From a checkpoint of a small image classifier.
Training: soap at rate 0.0037, 7500 steps, batches of 384, held-out accuracy 91%.
Data: trained on rendered scenes of coloured solids on a plain floor, 195000 training examples, 14.8 epochs.
Rows from block 2, named by matrix and row number. Rows with one number belong to one channel. Each number is 128 + 32 x the weight over the matrix's rms, rounded and kept within 0 to 255. All counts start at 0.
# convs0: first 3x3 conv, stride 2 (model.blocks.2.convs.0.weight, 192x96x3x3), inputs 12-23, a 3x3 kernel for each
# convs1: second 3x3 conv (model.blocks.2.convs.1.weight, 192x192x3x3, transposed), outputs 12-23, a 3x3 kernel for each
convs0.34 [129 157 131 108 185 184 201 145 175 151  60 131 100 104 171 113  84 118 104 144  97 119 150 145 134  94 131 113 114 151  88 138 186 122 154 149 185  96 118 161 112  97 116 122 127  71 115 106 151  97 108 143  68 163 146 155 157 102  94 119 114 162 156 116 101 136 141 132 128 149 149  95 156  62  88 106 174 116 134 100 128  91 224 125  84 133 103 152 139 137 118 127 130 162  76  79 154  93 173 118 135 151 160 136 108 122 141 114]
convs1.34 [128 125  94 154 176 129 168 138  99 209 111 137 154 103 109 193 134 149 135  69 127 181 106 162 112 136 114 153 122 165  74 122 120  87  96 136 138 142  86 145 107  96 126  84 106 180  91 152 119  74  91 106  68 142 178 103 118 190 107 146 158 142 165 113  58  58 140 154 140 126 177 120 178 110  85 101 101 156 179 125 151  99 167 121 116 181  99 116 156  77 174  88 152 149 126 140  57 123 127 155  42  92 120  61 123 152 116 138]
convs0.35 [ 93  79 126 163 145 116  38 103  63 113 154 147  85 153 117 108  40  90 132 100 118 110 123 142 133 177 130 211 140  68  67 133 140 142  94  80 162  89 169 190 159 123 153 131 125  94 131 112 105 194 102 163 110 146  78 134 127  94 145 150 127 125 108 133 174 107 135 164 107 146 155 109  72 116 102 128 168  79 121  93 121 173  72 161 122 139 140  99 122  94 117 145 121 201 141 149  22 175 160  93 132 141 121 134  92 172 109 104]
convs1.35 [112 152  79 144 174 180 121 121 126 119  68  69 202 127  99 135 197  98 127 129  97  75 150 113 129 108 174 128 144  90  91 130  85 140 140  80 149 136 182 110 137  56 122 170 136 105 125  89 124  92  62 131 137 190 127 108 129 134 152 123  72  61 103  99 164 141  79 139 168  85 158  88 100 181 116 122 150  91 121 114 138 147 148 137 148  99  81 107 155  42 109 130 110  83 110  64 156 124 151 126  82 186 141 152 138 111 206  81]
convs0.36 [127 147  95 153 107 109 130  99 148 154 157 154 174 115 138  71 140 129 114 118 144 138 115 137 146  89 142 117 143 138 153  81  68  91 123  87 160 164 143  73 102 140 128 109 140 144  78 104  89 104 125 125  95 189  74 169 124 144 143 131 179  88 123  88 116 158  98 109 108 113 126 149 143 138  82 135 116 135 125 172 182 156 139 158  97 123 146 134 115 136 162  72 131 119 160 176 136 151 114 142 130 101 141 118 128 147 106 111]
convs1.36 [134 212  86  87  60 111 110 113 145 156 142 128 104 113 102  70 110  70 159 160 151 128 100 152 100 129  94 141 145 105 138 143 127 128 140 144 199 119 148  91 150  46 129 120  62  56 142 124 145 144 163 111 100 115 195  64  76 149 178 117 144 123  49 106 143  91 121  96  89 131 102  67  59 100  87 128 123 141 150 158 133 113  90   7 116 174  85  74  87  88 138 108 110 145 125  88 171 168 154 130  98 109  79 121 112 136 126  37]
convs0.37 [128  48 194 126 118 177 147 130  90 181 131  81 201 119 111 122  54  90 149  82  93 131 119  76  85 148  91 154 110 156  94 112 140 108 154 120 133 135 255  75 110 177 170 113 161 130  72 141 199 129 169 159 104 101 111  90 132 111 108 110 126 142 103 153 138 151 110  75 192 123 150 151 120 156 134 162 154 165 120 136 106 138 101 144 110 122 145 144  86 115 106 126 181 115  96 114  84 144 156 124 168 131  83 125 126 130 181 146]
convs1.37 [122 137 144  99 173 155 119 195 156 132  98 150  94 129 188 137 101 113  79 150 165 143 122 109 149  55 104 173 106 179 121 120 131 102  97  78 116 157 116 134  93 144 115  94 108 120 119 134 107 137  53 162 165 113 115 135 105 145  97 114 121 129 152 136 140 157 153 170 225 172 132 147 139  79 112 118 167 175 151 115 158 167 123 123 134 145 153  51 150 198  95  95 101  49 168  80  74 145 102  98 111 117 183 131  74 155 148 155]
convs0.38 [ 86 124 118 117 188 134 118  99 185 100 153 130 139 159 116 131 173  92 220 171 108 163  89 150 102 126 127 206  90 153  78 104 151  99 170  52 171 171 112 154 152 117 135  84 113 142 149 158 155 146 110 107 109 114 152 119 150 131 127  90 137 171 123 108 143  81 137  81 104 155  60 128  87 165  91 101 131 172 161 129 136 152 130  82 140 200 136 103 117 218  93 108 138  71 116 153 147 184 142 134 129 142  73 110 178 132  76 166]
convs1.38 [ 86 130 144 123 116 151 123 119 159 157 175 132 136 110 128 109  92 139  90 108  92 109 142 167  17 139 127 180 179 103 128 127 105 117 122 133 108 185 147 174 102 135 174  91 122 120 140 109  93 140  98 123 187 113 116 145 115 142 150 170 118 125 183 128 117 194 114 101 113 132 127 111  82 189 207  99 108 101 103  69 129 122 149  99 116 108  91 114 139 157 121 146 158 112 129 130 108 146 136  98 162 183  35 158 118 152 157 131]
convs0.39 [103 149 181 141 162  68 101 159 138 145  99 103 129 169 104 155 118 171 114 126 132 156 158 123 141  69 114  96 125 163 130 137 167 108  83 178 153 138 129 104 157 139 133 137 104 141 188 140 169  85 105 109 109 122  82 125 115 171 151  83 127 139  92 124 138 118 156 112 129 135  98 149 202 153 118  85 136 123 153 125 123 160 150 112 161 149 100 107 110  89 148  89 173  89 114 111 142  83 112 102 133 139  98 104 110 108  82 151]
convs1.39 [127  89 123  79  18 118 135 141 128 121 146 117 169 185 125 146 150  73 119  92  90 126 124 119 151 100 109  94 125 119 110 211 135 124 155 121  51 139 163 125 169  90  62 148 121 152 112 138 125 127 128 114 122 119 109 142  77 137 131 124  84 145 118 116 105 123 123 109 135 121 138 118 123 135 201  90 157 148 160 114 104  83 134 140 132 135 173 137 125 125 146  99 140 124 156 147  93  83 143 149 144 120 117 160 106  93  91 130]
convs0.40 [ 82 113  89  87  91  38 129 107  52 125 131 130 100 142  97 151 108 116 152 130 130 142 148  81 174  82 120 191 112 133 115 136 107  98 177 130 138 210 157  61 179 172 173 124  95 117  80 141 110 136 147 106 109 110 120 158  84 111  73  79 130 124 111 106 150 145 118  77 170 133 136 138 142  94 100 155 114 120 159 153 146 132 118 189  92 121 118 114 108  70  93 126 117 145 125  77 133 137 138 137 131 155 139  99 145 131  86 119]
convs1.40 [ 90 116 160 118 112 122 124 113 112 116 164 116  54 164 105 115 164 149 133  94 126 119 104 146 107 167  67 129 149  93  89 111 118 116 163 187 167 133  85 116 156  97 127 148 149 112 141 108  90  87 103 154 139 111 165  74 114 159 168 163 100 108 107 127 161 162 150 114 156 123  77  70  84 129 126 140 135 156  91 116  76 169 154  87 135 130 145  82 124 145 167 136 170 146 122 150 149 118 150 108 128 143 156  94 150 110 167 159]
convs0.41 [112 149  59 140  94 148  94 128 117 162 177 182 224 164 176 134 104 169  74 156  99 164 109 115 155 129 112 114 131 161 130 142 158 130 118 168 101  77  90 142  99 127 153 116  60 120 133  62 121 146  72 134  82 142  63 114 156  92 124 140 117 131 139  93  90 144 152  74 164  98 123 136 174  73  91 136 160  86 116 152 124  92 131 191 115 140 130 185 177 146 128 119 136 127 137 102 215 140 163  78  98  97 118 208 111 133 156  76]
convs1.41 [ 93 162 104 166 148 146 131 128 102 135  90  76 182 148 166  66 123 125 149 136 135  98 125 140 154 123 110 133 172 198 124 133 115 147 166  88 144  85 108 124 148 182 170 136 110 146 168 106 116 160 173 149 107 168 101 134 129 152 128 149 163 157 202 156 119 153  95 148 193 133 142 122 114 170 194 137 114  92 109 135  81 154 169 119 115  84 191 120  94 191 145 159 140 142 135 140  77 101 120 147 191 144 118 100 126 120  91 102]
convs0.42 [170 176 129  95  76 187  77 150 125 107 130 112  94  92 147  86  67 115  96  83 181 170  82 158 198 131 143 186 114 112 197 177 145  85 228  85 116 125 141  94 121 144 133  84 138 178 129 110 157 140 186 102 115 101 181 153 154 159 171 152 179 102 140 187 177 109  83  77 126  98 121 118  87 108 133 125 106 176  83 128 169  91  73 106  64 129  60 115 115 124 141 154 162 121 134  64 105 181  96 147 152 149 146 157  98 118 193 135]
convs1.42 [ 56 162  80 172 116 134 140 128 118 158 147 137  81 109 116 129 113 117 143 121 138 123 178 144 121  72 165  98 152 147 165 134 222 108 167 105  95 113 135 141 141 188  63 138 118 116  83 135 115 128 134  72 129 148  44 117 198 108  75 161 139 133 124 138 143  89 126 109 187 159 158  93 156 127 194 130 137 101 156 197 159 132  90 131 125 113 162 115 125 157 115 143 133 130  96  78 124 118 155 130 142  73  92 141 110 174 113 106]
convs0.43 [106 215 144 208  71 150 119 119  85 145 135 151  90 136  95 118 109  70 142 181 135 129  85 190 117 128 166 132 133 116 117 125 167 139 151  97 167  83  96  98  71 133 129 148 124  83  99 124 109  79 180 144 179 104 178 117  81 119  71  95 148  90 109 154 173 145 118 142  81  89 161 103 165 110 149  96  88 160 122 156  82 159 147 102 127 102 102  78 111 131 155 154 139 122 159 109 104  70 113 114 148  81 167 145 117 188 124 145]
convs1.43 [202 165 133  86 117 138 122 115 128 108 161 149 112 140 113 154 159 148 175 173  92  78 122 109 127 149 170 157 179 189 129  84 172 184 151 154 143 159  97 109 163 134 105 196 155 209 122 117 152 130 119  84 191  98 131 149 121  90 151 138 151 124 115  77 152  94  70 138  98 107 121 123 174 140 117 141 137 150 181  97 152 119 144 111 145 149 185 177 124 113 108 193 111 110 149 108  97 145 128 129 127 106  98 132 143 140 116 132]
convs0.44 [126 101  81 143  70 128 144  84  95 104  70 102 143  94 100 132  95 164 106 193  86 104 148 110 106 121 132 134 128  91 156 187  72 136  94 199 116 161 106  49 144 156 113  91 132 184  99 120 124 124 105 148  97 160 124 149 109 165 117 157 170 102  86 126 128  80 169  92 127 114 133 110 112 176 119 137 157 102 131 120 147  96 130 152  88 142 152 120 102 147 140 156 112 176 180 123 150 209  58 107 146 137  89 168 157 100  97 166]
convs1.44 [138  89 136 123 166 141 131 124 141 162 119 123 111 116 212 109 146 133 103 159  98  74 131 176 118  80 138 103  91 132 193 129 130 144 203  77 112  81  89 130  69 190 102 139 167 167  86 121 110 108 157 164  77 164 173  99  26 119 124 106 179 159 155 136  69  42  58 146 125 149 155 103 117 163 145 110  66 138  61 102  65 141 126 146 122 169 133 208 165  96 157 138  91  66 188 145 137 141 116 114 124 129  83 119 162 165 149  96]
convs0.45 [115  77 168 128 121 194  68 173  93 127 113  61 112 184  91  59 127 150  81 129 118  84 149 100 131 168 164 146 124 194 113 122 130 149 146 114 116 146 114 176 144 126 149 145  92 115 132 125  67 122 125 116 119 176 128 127 165 113 125 150 105 165 112 129  67 130 124 104 110 168 144 149  79  88  92 121 154 166 113 127 105 103 107 159 101 116 146  96 104  89 109  84 121 203 125  94 151 173 104 123 161 169 134 179  89 149 154 146]
convs1.45 [137 129 127 154 121 128 169  90 108 133 173  71 109 133 159  87 131  86 168 170 120 170 105 118 140 137  93 205 147 150 129  92 184 130 173 160  54 124 123 112 169 137 161 107 103 144 125 113 157 142 161 167  81 200 116 160  87 136 162 125  99 112 117 103 150 126 108 154 166 104 160 171 103 136  90 116 141 144  94 149  88 116 156  58 107 126 110  99 115 107 128 139  95 154 151 100 142 186 152 193 109 162 105 153  41  85  96 126]
convs0.46 [152 109 221 105 127 137  73 114 141 137 138 144 113 155 113  96 117 154 146 148 124 147  92 188 156 101  88 131 126 125 131 177  65 171  72  92  99 119 122 105 132 137 130 173 149 162 121 118 125 131 179 127 114 134 103 124 137 142 163  97 160 149 131 118  67 138  92 102 146 153 132 101  96 126 116 185 130 149 162 106 109 160 115 118  95  59 111 107 131 120 123 119 113 141  98 145 103 177  80 117 174 100 102 104 114  89 123 104]
convs1.46 [138 126  72 106 192 155 175 127 151  97 167 127 167 131 118 118  86 124 106  67  88 128 153 121  89  99 151  96 106 117 141 126 143  58  85 104 119 128 122  76 134  56  92 130 148 134 128 119 105 160  89 128 122 171 133 164 151 136 118 161 118 100 178 126 138 133 120 100 103  69 140  93 136 124 162 107  84 139  87 121 145 177  81 160 157 139 188 120  85 189 131 138 100 173 133 101  58 111 133 149 157 178  95 148 113 101 157 124]
convs0.47 [103 105 157 112 132  96  73  62 177 134  89 194 145 146  88 138 124  66 110 174 104  72 149 137  68 114 172 121 161 141 101 166 123 140  52  78 158 118 190  82 144 117  83  98 134 135  54 141 150 106 141 117 124 156 123 143 127 151  94 174 125 133  71 137 122 118 121 172  58 111 140 105  86 127 111 127 136 151 109 106 142 132  93 140 147 119  65 116 162 144 110  70  79 151 126 226 119 118  94  88 112 151 137 155 126 110  71 126]
convs1.47 [164 133 154  97  86 123 150 137 119 122 129 114 102 108 131 111  82 150 154 134  68 147 133 124 148  98  99 148 145 152 148  93 110  59 116 118 152  84  83 125  70 112 138 195 142 160 154 135  77 116 100 104  82 117 128 122  72 164 185  83 146 176 122 134  71 130 199 131 132 117 159 185 172 115 144 142 117 126 128 146 105 137  88 118 134 101 126 114 159 113 124 151  95 226  64 137 155  88 120  97  90  98 122 107 111 174  99 155]
convs0.48 [ 91 183  72 107 173 133 144 149 175 112 110 136 167 110 117 196 100 114 131  94 146  80 114 188 103 131 103 136  86 139 103 156  92  99 152 138 154  95 215  79 112 240 138  77 110 124 153 112 157  86 133 130 140 170 129  98  70 158 114 114 155 166 110 104  77 120 100 109 145 127 113 113 167  86 139 129 176 208 125 149 161 134 158 100 140 164 132 117 163 167  93 102 119 109 168 146 174 152 140 123 155 115 147 109 123  69  91  99]
convs1.48 [100 157 115 104 136 108 151 135  94 144  40  94 141 129  94 107 143 154 136 137  95 143 171 120 130 141 130 167  98 105 101  94 126  48 167 156 121 115 137 159 134  35 137 129  98  85 103 138 150 123 191 213 166 123 171 165 132 179  63  98 151 109 103 138 175 209 123 213 114 119 177 144 139 154 175 107  95 130 134 155 147 151 163  63 143 104  95 120  83  83 107 138  99  79 160  87  94 111 100 146 163 115 150  94 117 133 143 110]